config.yaml
kernel_size: 3
max_steps: 6700
decay_fraction: 0.3
Rows from block 6 of a small image classifier, named by matrix and row number. Rows with one number belong to one channel. Each number is 500 + 50 x the weight over its row's rms, rounded and kept within 0 to 999. All counts start at 0. Numbers have three digits each. After the name is the row's rms in percent of the matrix's.
After each channel's rows are labels from the 100 images, of 14976, where the channel reaches its highest value: "top examples" is what is common among them. Only what is clearly more common there than usual is listed. The data: drawn human figures in many poses. In brackets: how many of the 100.
# convs1: first pointwise conv (model.blocks.6.convs.1.weight, 480x480x1x1), inputs 360-479
# convs3: second pointwise conv (model.blocks.6.convs.3.weight, 480x480x1x1, transposed), outputs 360-479

convs1.464 102:527540428521517491485573423493498538468558551482458464530518497455547565592544500510513448484456473497551490489524404534559521560466524492585511496398407579461467509533525569599545508521470528474455549520502546509526558470450458485532434571553453528521399494449569514524491502469526400479590460603435458492469431464513532518504495560444571545504453411490496442
convs3.464 096:456458417442506461488573604546477479581585455547498542512511439551603566417501435519452533461443587479435517464458540486451501550515524497513579442507441463520510455451399505338470451450569419454462499484459532497482481504539528499494576495557474473425597466444463543491522487537431571345427511500515436441553447468512539475539557467467552479519599458509457430
top examples: yellow top (82); bowing (31)

convs1.210 104:537510446557544484460548427510463497505451463516514464489467538526505517438512520566472495478535386472477484509478488550413453525473522535448519495586477589492516468412566511353432511516484403512576481433402507540444581522529537494489481512508538434623498607478501470524471452547504524461492517499521485391493517517483581494463535494503493570587503534479534514
convs3.210 109:446561521518592483502555515567523547544461420503487541414547517422440494473423550461496513513465491540451559408496498514421615521512517491515447513543564541559493513406513509527480531508539527544525466557536436450447495535530542505499477510516444422494493475490477451541518565553442460530508416339448525481578437507486506474422509569457372447486522460430415569
top examples: yellow top (100)

convs1.233 093:401452494507504481466481480468477423553496493416539543510423556429473533548392438511468570545549397425381521498500474507524460417515609452487471480462569475511507495458502490426508521508572544475463491597536464558425451497481559477566464512489525466393483447488534542562438551560542612555451539526426516468523564515470484558500571484543440531482518470446487535
convs3.233 096:465537501555414463494451557436603560536454453501481555494491398586555450482524518501436598486516515446573522416584520435421501509534454434464442559536467531550516546610433479471473516566488466502556482522439497558549496463523474514530537483602524470450540520525549428545456495463530471571638468491552513500529478482524464501504491453491545465550538540557504424
top examples: blue top (100)

convs1.228 108:567634587559535506463473477439512492460550558391559457591478503549406558552474516504467511522546445483495534501532487483510500403553518497486479479462530568471520489459487539527505446467532470556512451437396480552513526544571487471507442430461479404489524578495433487563575572504507513530491450464506543539470480576461502647531498472474518499528498459548510544
convs3.228 100:524484595561456456492522601501453470438445493406474551435486434467489514539462532428547568481549555514597464545603532500553552459499510538507655631568551598539501538487433552483473516511587513435485558417540452499490521465581529490476559461529535538443445440465530479454535517415464499423672552429517498485437510507526444513414477461426598494501597464513421554
top examples: blue top (55); orange top (40)

convs1.387 115:362521483570520473506483446542349466556559376495532492532521523548488434520471570557457428452558406509538554463471496500562573519502541504565443461585503555593561495472534492423574499517582524458523520512556580465473542440557544465487593440499459498464547492482517492438545558571447532550515534512569528518525500437457461541455400447482525482599485452477435540
convs3.387 115:494501542573433575502535476523586521537516552492515500519455516531412493518507557567537595535587540499414564511492517467580566413585467478548498502549517517481534538356485578577574484534463611487530531485542452564487470542575508554572437493455431538508582383462435585507501559484549495467495562558541549505565555455553469556501480560478478616539602504437558476
top examples: lying (51)

convs1.44 078:507506454523540416506449444611443445490496484569486428366478509499511608559442397539462464478491523542458452539499603468447528469493482485482518515533507489497493523417535459525506516488522506501518543586470518463481565508626531512563469446513484535511391439453567560545519543618541513574518444593409570489528519496457436476434476369504591471503465449493422508
convs3.44 070:459491488581541510555492443514527398508499516534583539489530482429464476480478410467611578455516601589569567431437419520496640564471539618523397609423516447450555451558489460380502641450482553531545557422495530554444554508498433508476582442477452481503453520523548542469531533486482469503541528459528504535462531486472555543564540478526446522601531513555510560
top examples: orange top (38)

convs1.40 103:472469597497494523516510561500458589473437543564555525465510541520539514560509498578431442501614507495525479421484484537524488499486409468412488469580457533608402536472510500598503465410485396559510548458422520566488509520473537459379537559481538504638503499578491618521554437505453485496565618437520510463547557501516604517521479500518508507485459611437445442
convs3.40 099:563488508484475591420421455460485471548549483505543623555593533511512500493474543470510492482495460623544504495489496503508487492439504462502439511510518456607549489506506404531507504519506381474437504470546553553519516502542553480516590563590469581501498572489472494458488508547484453464411582533545498412417489521441478433538534509528504436444515524548544573
top examples: purple top (77); handstand (38)

convs1.473 104:472491455484455542562578511406444556492516439535492550512594495522443509450465483572492462513456532534536544496464537514605551438482468473589527539513508476560498558478580450473541518476465519549484587487455556462596545382448475494483471446469568497405492402512478480550496518424500501488444582521472475453480552447506460495449460464489510460531482415548429480
convs3.473 103:421519449446474425500448576487394556536587491524558460468469372385441504456506512515473432482447432485503469437555478527491514497532539414440445472484544472508502495446500507521568521507454433437505518485467576572522456519550533498476550503572501448463552488573554511460543524545471445558418525541459499401482432442589476524567530522534516510492477539462494499
top examples: lying (41)

convs1.232 100:628518518521547494492485535568555494505424480398489516535500482579419501492445488515520442465460486558442529484449492490510471545536420513466627485535551492489531466592542526504552544570500483516489414496469482537461487451505503578423441467480467508520537423469510499539593455503505511480438472539453488579459543515553462500525473509588549488541527528522508451
convs3.232 112:493541529467421549439473456459471586417511546429570499491542444497518505517557554496424549508538521544404455473444456519587488433496488485491599493486530549478563442396485570419542519483482445508587459573498496578468367448417472576445484523483563624553572510559543499479463489459384503508492477499462469504514524508459499464498484456580528482485630449501505420
top examples: blue top (44)

convs1.364 103:478519416452543451459494495575430511460568450472527488490491419430551493477543542544434530580401459557483507521493557560468495506508558499524461560532567549529622492512488454519493536584539553529471450533424539490521526542476513589548457573457485489444444425528518500543621513618480511545508451496456485376472474464545521457544530440464457598519509507485458389
convs3.364 107:510475520435547521544444464494464551492504473509552529446477437473520484468534488438447477540437553469525499545517465499641509492574524447528522513380446487598456526555500495557515536547459469573401476595548529507489466505506521482486553554544460557402472492587534437593480537462418480550538572445562462490454518440565441503508481407436539499535499573450522549
top examples: grey top (66); handstand (39); lying (30)

convs1.126 095:516518536586453583518566611529573417625582453509437528512493422514469533429501498538521408528492499437546476506476491507547486446529499478527518443447461438528538527520537453511547442539510584532554506549565453498554504548491501418471493424530491468473589524441489627471432448396542549489519517461558474506555523525497480576442497576511527481519468496411494550
convs3.126 095:446434555500524498490533534542573379454427505510562439441536425431492542512502551495483491537521488490404498489463513504539560460503539518450459563521537524477619432479504493465509460572492522478553554454486464438458566500446490486451484526589602477569529521493436469488498517463512510440566464608469521545474468509505587492534490461515559491481490510459457550
top examples: yellow top (38)

convs1.181 099:573469581593481467473567580540479435514510473521545540504497511503459512560532407523523542597516464494475460500471552457589521521547492493517435372480501537475490434535490452441461475486564513615410486545537545375516434432515518594436490541466477505472564561477557476473453523531444409501526383588552483452431493590447526400431492408428481444578465362487499468
convs3.181 104:522492528608472471497523503520579492489445461471599515540510494555514437534517547517454499509493433390562514490487639438489545577552488550507512475599484565468466525440610548516415405400461520526537495608530519523529436503451442496506547426524563495421536421452442491518475422457566454572503523536591437469484468469535482566493445461420548595450477577454513531
top examples: white top (46); pink top (35)

convs1.419 096:465470398501432441371530445536523481489481484470477575502510494511558386454544556542511508489517488452467543533518528451506440450488597542440453519469538456522460546467553597631542455610587524443468535499600507440474461423435455511408607500449613425461469462502534521488373480472522467506409478528449526562532551453464543511421610485555525417595558442550480496
convs3.419 098:503491507464502540538569472430472467594492549490404555589486503505434515530534516531454547487467468509467571566469574503529606588481593383485485549454522570454350440476507511474613478406492491511552493425474504499398505491522493482534528522432504523445454488436574418518462532504462520490484505540483507516579496527526488458482488507500566468502493566611508523
top examples: red top (97); lying (28)

convs1.315 103:516578508553432474504507449576431426471540468387471496530349472502550520488498545557490466482458517438512468505561526491660520486495436498480482451479584584511477515477511457491514576512574574485497439449506466422475601480452505558473507526455422487479463414506494462530432520518508433476542527458484458500432404555505419566493480508497503456507466448452504476
convs3.315 101:462546512504570577500549495573501506485550562516527460441528475546495528438511473507522649556487624454482509388558492422530491406426567442534485509517530485444511533423524451523474563476501480521492491541500432395485466572508527455411425508575402541483610539479533506639487504455544526502565470574530473493516443512423425501466568488531495615496601560553493450
top examples: purple top (41); kicking (37); white top (27)

convs1.378 095:604485452490456545487513453496546571511521436560468537501536517433586408466452537471525458553492525406508614582481590509626498566485567551441508435514469516425552571538497464456498640445521519452549564487539429564539408477478482538581595455416509437490558445503589454612559427489541494485545488447465538505477563583458446533595386566460455584525570519543424494
convs3.378 096:462461505558542525416577507572418532491391514493486476496505451434512423484526517535523511574520462480568406533565502491534440538545518468450517569602536464498476454435577512613474425493505554574415497558540480503452579429477495424491433518441530586552516516555534468408435511516456505548534524482449487470561523396550451427575489548534502424473476482500526365
top examples: white top (47)

convs1.182 107:511491501521522538577454505582474411506488555512557440464519554396573523502497499411328563465463514543477551511523438477720535383543613520511563574466433472496467401468486474508464496524525503501546455465357450451373475554525477466479510487483471566455465547446480500532555491443507443457483498504510505525501481489479499615477433467472556467427534558529491412
convs3.182 108:550419469609579522379547510591497542408438408498476495500469497390517464597512412475488425492428542513480512580594491456310512382521576512538367441516489429487549506634578520502447584525515420426537549506605513544415468456498533489548529427551496455513497568500485430544580547515465532535477462501462611529537562520525543418455434540513383502466590566498532548
top examples: white top (100); lying (25)

convs1.101 100:469459442473442484523458479510395475484508522565477500551455523474493460559443534551443427418446407606503529608460475420394448524480559622586371405531604510551554474507455480443564504538500465471537514506445460526573528475512545464573549588466534611470537542476513499498548524398539486459541538500456375425562515479467453583512494465521446468429537487525545541
convs3.101 100:412495518463455501514506608531511522611534471595443538575457558425537530591548473481503564520484520464518485457548552429557475575537526472387468514465495544477509463623521548586502460514576463466538496587465531435550429620434623512481520442500539568464543549526434530532469525556419475468624535456579502535530509482454534508592525509438506463470531544517625451
top examples: red top (70); lying (32)

convs1.305 098:475562499567472505438542408483505503571550346596531536508464473479577531435510455543515562410470627483448533526481524421468468515541460491635459500523611506539555494544492482436567551541521387487478465478528550567504514441466594558444462593477470493419557497532437555557421520514540425522463455546482471548571532360538452558403461498558430457538518524550501479
convs3.305 102:424613529591477592442466542404488551534578558392608483430431505484467420572379507548478453493567569580575505490479598498510355479457554613455540437506546451557552455472415539531443485549474540506538514592469557514487486470461515511556424560552463464463442569447433560527604499502489493461513493552518485568576529477394430516565483525473510457507527506496595439
top examples: grey top (99); lying (37)

convs1.354 096:554525600474558480483440485551565455421467435533435528515445469579442458429473496504433498508455486549545514477452399560577448512518559476500512485483537448478451515482478528495495456523500520519561499466532496500467461508538445573519553484515566388509472558523477521495576515418456497420474589518492564475616541392468403504377465404543378478501531589516460486
convs3.354 094:592442441512475512445553499548510448417470527554467438495373482488451517503551549467501475543506541484456437556568556485479456590523463544412584497476547509547502501548489485447515498535487510506534518417476397508443518525582478453451479414424456489449593399563547360580516495398592491578526503458457528452514462529577465537477480449503486427552464519527405399
top examples: blue top (62); red top (36)

convs1.254 103:459434514495528534461507361526577461530498445534534425514487511572548552585553496535437614495476485489618421510450564490694538524533470483437389429546488557489499486443485505438456435556529451598574506432461518478466500525494440506552497441574513446550456456477499518538517573420490482450478531447523550461470503553487478418415507500494510508406506479490466570
convs3.254 105:467525588486540510495529508468541503580504507476515490500421465469435522552480504496441529509480437506451420446558548508745511508573481510508548653484409502454474526459485449480565448492456481513497523566540497509455503473525547544466477480443548462519559468498540522438509489525482481562465613499533493396499472527491478570534383601441507456473553619529442515
top examples: lying (49); yellow top (49); orange top (33)

convs1.303 104:557543492420512479440563465421528578494493570448490421490534488540575451582549526496456472497514548535463516579539487496548429447492547520525538477499496498378458530485481516490442483466479558501480489453542444486498457468495534527493541479523531474423502522440615499448511480419521511542468500500457525459497539451510510449492456506497477471581529471473522476
convs3.303 109:492455494485528472462460594518519435402551408421500465483538518455435476523502514417454474411429565458533481525448400504537539494472470562560589478554392455447523453452546515586500497515545471525515501442591474530510473458543576559519530555524487499556527535497491461441477495525481549568542492489437547568541448451489506503476526504499416584529500472465560495
top examples: lying (56); pink top (47); teal top (37)

convs1.309 106:439527520373444517457394531514553544497543456473494500494528489413519496491488557468411446549392499488445598472489479467489552486475466520595556570557395531520500488475493516417509518551493562444500519508568484498525495535481517518497504490533472431514528532464490487550548464430550433429444548519556521584455501474500506481488485471487421496507452503482521447
convs3.309 107:482483477602429527550461602516487491568461517363517520552471522480542451398560491473514539461439500522499507375454430583482531535502528529510497496558562435509441507621485398523512513532520521472564526430554491458502517457498555491448541465483492515484544596498492537547510587499520392521501477519531608522558547510522482590529506337473539424516552517480482535
top examples: purple top (98); lying (43)

convs1.129 099:548428524490526541458433517515546515522521453497524534465478539535449454512537596503436480438543548432459428547495487504545406440482450461508527513605573520418496560540565478488437602525495502505511512467497538534505469633526540555455515508519472398458513518538505429475472575518539483503466513497531466543485576427521444542451525492412474476464498422430548475
convs3.129 097:490544395496514549492495484517405498509480531457560527452445450546469553397499491500509482496488509513462466557505527479468489518601497557470576452394498594450529577446566611447546410473516537496535441490588536487518384490478527471376459483417471477481664499554447441473434509513463535478434553400527569511410519460409502492443432563452469521531501503467510456
top examples: orange top (54); lying (33)

convs1.69 101:505539483502486508560517492506539494468527427523500450465543531544495471536421450545522451484469465530551518449536494524506496546472463407495498550475562533507522527460487532618600444578517555410441521483593439533523439496540552569569512542459581452457531455527529537538484435503425519494520513481496473510526517443439623532441415477429500461431452512557464549
convs3.69 101:458559439539567450406536509481531416409483441454482503447484487474466586559484400399396479537514483519476516544532532531497486553485516431490492603497510527509470481473527497487521374506454459458481418445552516440541460495565542500397455591511521444506430479466538517460470481438473398499542477520514499465596460488537537519514480520475531503519550503529421459
top examples: blue top (99)

convs1.300 089:547560528463507509524432646469532587429441548486502572516508568561537530568501414528497602472489514523545549516518454466532465576469494465541463556528456521400494516480550462487495436515632551338498566461477486488517498516481403537546498438504477521417491502495447559537502576386511511563500549491523459619405519521595543464501503500445424434503491520573542474
convs3.300 089:535456485552553400567440454518470477475420454525492447479472529524554450557485429490552537505539635421498495476495531556496648551439474558578469543647515434537436559369538512387465447514462410482486483589498521497545565534568384461487552541503563536493459401544466474579403495480540461467508522555431536508493411567472542508570442498474507489572483510504442464
top examples: handstand (27); blue top (27)

convs1.32 097:574470515475468540520489599464535503506518574428523409493489507504431526456488550517544439464438551460560524545584461451518550581524551500527587388482577577450567508467522475462487467518479563428514512543436453445472452517519464448479559535497472514352471430490496449555480498580510499507435512494569455563468555510488480485590451497451433519367444438482536516
convs3.32 104:508563541533570415554502387533466470487436575369504544509472529479548431466482512499535541518574467551330498531512487556650505467417530516471537551439410449495461518485486463477476449387419487613568440579535465428519579438499490497439461437419443437520496446481565588494530490492528555489511572526518525561426564472545499559478469476545512460436570514450515518
top examples: teal top (79); lying (50)

convs1.294 096:481470454485438548492453463399509542420503514461488422435492507515493567540504543560530556535440510553506439498511440531509477459397462472481596425554481540403514538525410606362526370531571557507468546541448440480514476546552443527499466408452497440471544473495528518533446456585547571459646557477342511534560459478529583496382561430568447546493503479488466571
convs3.294 088:482444480546525493476573456543532412394514520473521352594545552496568508544528531362459497475564516520606519551531433468470546562434548542508482553603432427508475478461529493513474532557546528525520455476558577409475513393511518414417478437619533561524578504456417562406512476594503422435538432498483522571457479558466468451545423580443485408453453464498493535
top examples: orange top (64)

convs1.106 098:578505436470434515367563546548523515489433617491467533528563525506553643501509474493434463469557503479424497450577607396554516446541510466497528450587462498411510469535496536554597523545508564490535548424443428531452521530425446561490435511451466465437521568554501524501446501486547548488506458538449399506463480447518384449465504481437498591393478608486483486
convs3.106 097:403466499426474509525497548593471565486523522444461459487543466533558498497550524522352517443484526502484481451572576469454492450567396445516502472485533513422500551502523367578584543547494426447553495572509523507424459586466504525511518442523514400444495541541497533445577570579523458576538460507487532451443534538446465480415432632445435509517458443507590455
top examples: teal top (40); blue top (39); bowing (30)

convs1.98 100:494436495477611473485506510515480542468534502471512417514514519486499458604471503438479490419603452426545486606482494488437527535430524475446436562467627454529542543435523519471507568471506567495500509513462491450493439454517500517492524455484510457404547462512481508494584525566427484519498556497509467483542533455467516535532523441453466461459424517447521449
convs3.98 101:548550592536562567438527565455445465532449464451524448469463497554604468408494448517505472524473518572416522480511400460507480463473410544457480485434429464486488447579450511453494474528564496414527545438505472466465443500537437540582434391422513489541541557588453510487496637474527443483517489451526566425489519531451501503505503470467444574470496516582531491
top examples: white top (65); brown top (29); bowing (28)

convs1.140 112:465475500485518482518516462505462520489498565465537498473525434432514576446562459458412447403436542559522483476484527426555483484518558559530407471505613532465508530400520515566633508446493504498529523431549472580602563394516495500499474530447510485542483525480434486585494512536495405464496530482473525468483420455506514398563565552482461500578514475513483555
convs3.140 109:515556400496534522480514482507438511521452435445530501514473515572471522518508582483407505520405510543516504546491406496560559464413439526466525444514427439491458465539424483500463505528514388442473468444464557426446458493545466486419486469531525566534518499470496553549508503468577476445483498418517539564437385475497478412390451493459459466603477476470417495
top examples: lying (80); pink top (32); white top (25)

convs1.118 097:557526569500530563510507602490554454624539525454605449522463447538507520394512520491518486491460498493530455476527472481507569490462509571407519484502481517485477443613490447551456543570529549524509551476503502610434457354394501487516572482477444558538549491456499478483420494552429508573529391503410533525525558486498458435546456522541492538499457472447498401
convs3.118 106:416561617482562571532523522551507450511506463518550486616555517453479515473411522523499530519521437446473617377507536479474463517544498459476485508498476490480531508455472466424566428424563525488487517538526534455466543641521464491469520520532641406484377554430531438500489432493522540501503543415498496392518489523445535548497397507381458540500512504534571436
top examples: handstand (40); arms up (26)

convs1.407 106:467554495495506347534457421598467390450483550587512476518531515503491489408505511478396459492524535539517451625505492489499554546463581552433528455537437468521510537447556534564480467536502478508509545495571540489436624494495486498484469467524540449454431541481531484518472441536498536450486510533559462458464523528465474475592435484517479621616533510530459503
convs3.407 109:476521492442485610528556494495412476469402485505496458449569539505454452511459560488437501523479491598566542471562486493575453480536544465428467473542474538607485505447431456531492581445402505495454468465573492523502497402483593478383447554518422472553409524510531562548549461494514468484556479519500510575581452544453480532502459499432510453397401462480460514
top examples: orange top (100)

convs1.235 103:486496567467552540451473503596482480443574568544465533470410461415442524494540554496491571496629530531544525500428529419575563415524511515463505560502533473523480458610503437511516454467469483444521522344450452504450550579523506442533412486467550478406484433496502531421491454513464429510517476560466339502578579535521499519450484506462440566457519453498551536
convs3.235 099:437451504509525518547522565561363566423500469531507451577497476488508500549555556480527517464509513383465484413555536521516523465493512438535589459460554487552476474442498479470399503622516524488488505526455441465410567511412432513510514431557479544479496518514539414453554478472534595514487448500480486533436577466583522516517531470543488485460471440574472478
top examples: yellow top (99)

convs1.163 103:511534464484475628583421482461489519486455477417539520511531464496475629514515514523519497496481358592497465498539555522533541524495470515476534494462578558506472567554505528468504472593489533460516563511474518545528517622519450517446565560548486454467468533495511507529535529483473530470546419519424488456400479433463479462558495505537518529484546476449524465
convs3.163 106:531554474567436527549546506473520575491440459451472519489495371485500464448470556455456551508508446522509512430493386412507412478521466443513539447412445544473527464443539531506552550519395494472473463449461380426535443541459535587449446483517570510559497445489441503475531561462291443521455520498482466527441472510571447466470355483528494434528544415579472457
top examples: purple top (96); lying (36)

convs1.261 106:388545396452475486505493521582485566454432592548485555547424469469576520500454586432547447520455438585422510370499508500529431429482477484537407468542451500526521484445495466508502598506509428414553501499474515460473502581500534474507508501514469501546526529461540497584502556526488616622582525544532459557407503502525532438582504577512513478517481558456446497
convs3.261 101:485534527532496496477552347660474632437607592501583539527493487483506594504486529429537546474471476510489487526454450460588457432595611518523426441514596462491565580535441515488536462464534466558537546512440523495458444472464426442561464583464372513500486461609456520478538464505527425462491505575524480550497536619532454536434388481439425533537421487377407484
top examples: red top (56)

convs1.371 103:480565543479532608496463481409518489545490503551495512539478454500400579544424530438541490538529566468465482419528481452483548438487471512422441505583491528558518440569523509402488459502479583543529555498482526521576511583520423587514591477508518480519502500470499577528564482515486526532471476489473487512474477498574506495516457549438459447443524526535486516
convs3.371 103:486459503512519498581456412549431467455439499500568455576505505520495525483439404467433450531515489450525531517509503472531493512512516439524510555510506501485442470484485468422509461439472438505561485530522496497510573473492409585489495524635560513487495546482416532517421475520533526500476576493514478518471395448428444443459471504525524464524549539508501497
top examples: orange top (100); lying (27)

convs1.72 092:495389478485500617473502526541432473582457498583535442504563554493514530494504502487524455445499560596468520502424542479518408462512514536560484514516464531452504465511537497558462540526509448555551462488510460548514500545509465490469526460471463478577498518487450461491376562563452486432412536509545497481491510567623578489531507495512417456524536488434485525
convs3.72 093:396542546557487460460495461543411568458545498481519584527457539522367508561498528456564425434482503535498564529419571582526420449524485522422500382497539508455540507507407495595477499526497483570485469546425577540406510429417543536542507459519469546536490465482482497453536564513536516454539499576474528546493432493456502463465493454535615535553469559509462537
top examples: white top (100)

convs1.268 099:562460491646498563460486543443536453495519605647563592483420531394525486470410478524466538431436503604526487529509530532557466552444546503561403507558452546536477431490542571441438547483489537460457607574488526498538493578517526437468647431486575569518541528481489496501533489498439513534450490489447511437442527474537418549523519452498551431491493521484438529
convs3.268 107:517520470501447562493415514463478515520639581534568436551557546521558501472513426528472557436462447512512451537464472508547551387552491527419578477439566563569428556529509558510527464581487511577473469515530528439440481489476373554497517525513527440506388502517478515550511446563596555519481524452486523551486500477542553579449572452477439503599443479568425448
top examples: handstand (78)

convs1.201 106:601576534488568490481467496557482474528572465413548540484496501475402496531457556519528444490569474597435476450494473496446441566500506509508618545448590585512517482678538622436496528468499543499525550475440470427513634375446520441521523532544554603514501432484475457488503452516462484464487468532462459511518465445497462588463524421548466573428461606485521527
convs3.201 107:592478525590550458498511571465574514474492478531543388579453451543523547417500526624560478522547608541480472559474465538502464534498451521545431501512498393562479534490530513554383505470514455519473576487504457449538438528501472468484483485456512460467500544469417453442576529489450522569476444503507507487461432579552499551463552586555500566485490488530421461
top examples: handstand (65); orange top (25)

convs1.449 100:518489541536504428511543470496559484615525442552504464508482469549492512561593464532431491499506518598494402510545527553479526520590521491446513521530565414429504590458461567517511522535493458528489532513583569590479484520538613488504464495484491530542473481489468507514494546502436513485534497509523517439465470548458535448447488505509533592496497424453517586
convs3.449 097:443523470460512456560504528509445523448423514523494621542457533521478552527525597460454472495422550608571470486495541423501514469508514355500472498487509523461492462514535398408540449576509483515446458515529511536520533547460476514528582533429423495530430626444511556399546543515494520534493494505544469474545500578428513472531521501449657543568599521517502506
top examples: blue top (93)

convs1.438 103:549458471466531456554520532585491539526484546499545466499461497530528498643501574510500459468504474556534472418471445482446399550556489388580459499623417485550505508497506468559557461506534410479527498429540464544482491502526492541484601487451516460591530516508542519462466470494476453538539520500508606595520439548563529439561418427453541504477556474504487411
convs3.438 105:543465492571527517563520546548534531419513469617423569512526581441497526626477555544423534512382589531473473458550529453545466434453570440417476490502570496502479497567521433493436476470480525446436506584446441446480508513521427546541468480508452581549417473490490524536450421545489506580483540525441490466460542526473481509480530510453464478567537477531493473
top examples: grey top (100); lying (29)

convs1.124 107:576440458535479507500424513572463471453531558500418525504521449547610521453486435515453645505523472575507481519459475482402501483510467606480496449436546376435528494451469527477515540490528439510465516463409502560550368472535491527471563504502536445461538506550510452541543474561491471497413463498452476498607486467515418495636502511436497530507536545449491597
convs3.124 108:563422525464539536441541471511523441422474508649427459438474530413590540609482482557472460540480455466504563451529462550499527538499535530521414535531582500467399507532515548581520480506490385515512614471446442539588508552470551465510516484474431472503536521542532505507451461450548528503513454487552520519474460499518479547446576501496457576491455563507474583
top examples: lying (52); green top (31); orange top (25)

convs1.57 098:542504546409572492472443490481476525508480516492493509477503536528510479488398532373380533569535520449596497514473488614454529524561494475476498439457488523479530484505528611388479575508549417474573582466493568410541506636420557587518432462466490541494576604507515481499417564485552525475524483532489472513525506478493492485406482436422512484559463511567450482
convs3.57 100:579488456541523464608573526551610433502466412444470445454469572478630539591500504622423523451533520541577397454517505482546464545434474547525437476473465462568476545477556503531474493489530427471431477473440389606395572518506507514522524493485551471566530568531485506429525458543486486371590534465485513480518430456430539452536412629586540525515545505502467533
top examples: grey top (35); handstand (34)

convs1.412 111:619511642589556543519488596493517394531522502560528508532478541494579563477470538545522443367465475548560550519572536508540467589476415480609561516484425461365501552531429512513422442530519488471414554503586567510570519513500566455524571524510491406527511474538469524467455484554482513483446495524533492440573539558471498552547600521482526493578483480553572450
convs3.412 107:426424481428500454426418514492516509602475413583557467505493460513514377522488464473448409543477468436493479584487527509463525483498542423461533396529498559470536504513468490358512549552492427496466461506482504488472520444474478521532513430491396370481495556475480461505478529545417515449527522418543523498506486427528537459437422486524525414464511496442532536
top examples: white top (96)

convs1.34 098:488474406458420415508506519488581543577456517543487488469488530488494490555527598454458494450430547506511531521546498443425568419500504532567455428470404472475496538413534539499605478425545517547538466530483400526507513606548437534461494466565495512449457566487481495548489511549488564580494520509498508488471480521467581467591560503503465544522566527434557496
convs3.34 097:496490539475410518477547469482444467485447401533426461554399580547482493536368577478503468566535517504539599511465543364452487624532552444454522515582588513466470454422544507490496458523494578563523408527538458439508516442584401517439485528515602498477515440479489487518507584482452511458356472431488486412476599522504516503474492481473605521559524498449486513
top examples: orange top (33); lying (31); grey top (27)

convs1.33 102:484495524467627524510545465510432582436406480501506481471542559459557467560507462488399524426507421543507549447573470499471470478445565506507522460462515487536530552474529562493532519525447458476454450414490494583484474523507467453475471484528534490550492532545545569532569377359467471440568519523494524547522552441525490444566515548490473556559500472495422429
convs3.33 098:439505578518452520410442511590454534483507485501450597507481509540474513468509495506505457506508552420378527527559501514481560552498385501579571438509456511534543537493439540483508516512503526499501459567519522480522401566666466482599466443457490581542437483532493426488559513537475573558566496517577514419470524475411466470426479434558553504495511588428442539
top examples: white top (99); handstand (25)

convs1.183 108:521535556601537428494555479534501427605501430545517557495466472420522515590502500440478462466498362531540535528539525502486443617562522535453511565532441497513464490480449581416409555476381509487460493584522480418409531539530491442551476396508499573495473436549504517527517529500506537524519513494461446435511489539473428512549602563446563468494511522519483482
convs3.183 100:482522487473512514504511505496458568503436541482483493480552535543489537379527457514540442532484421498456406431431525456444495484478521549412566554433499508430499489494531420536539550481473500470511477509533447382512402546477473414604462485488506559526477534458487537596487499500514600407553405489551581469481514578570518466447463534559487443454498473539472524
top examples: yellow top (100)

convs1.479 096:492511490458628540491512374494545439477521440505570454501494576530540445508458486542424520611401371514467490491512514490413544438493418496446525491494425506517574539523491459437446499531506504407538432557464585444573514433436453416474540489492490596471496437427467528442511545455465502512496478514448459496524456515525435626491465484385519391494494522506476525
convs3.479 106:446434445392597481468475537494471486479496458495463506503587485533455499477504530529491405422444325527472436386457524487369506521517438434506507490493479434532440568539548507429476561386492452459550422547460434531524418472478492560567467554505541512529502501485505431502446466457455558499461482524515491472500485408443518363500497508501525441574451509468537455
top examples: lying (65); teal top (63)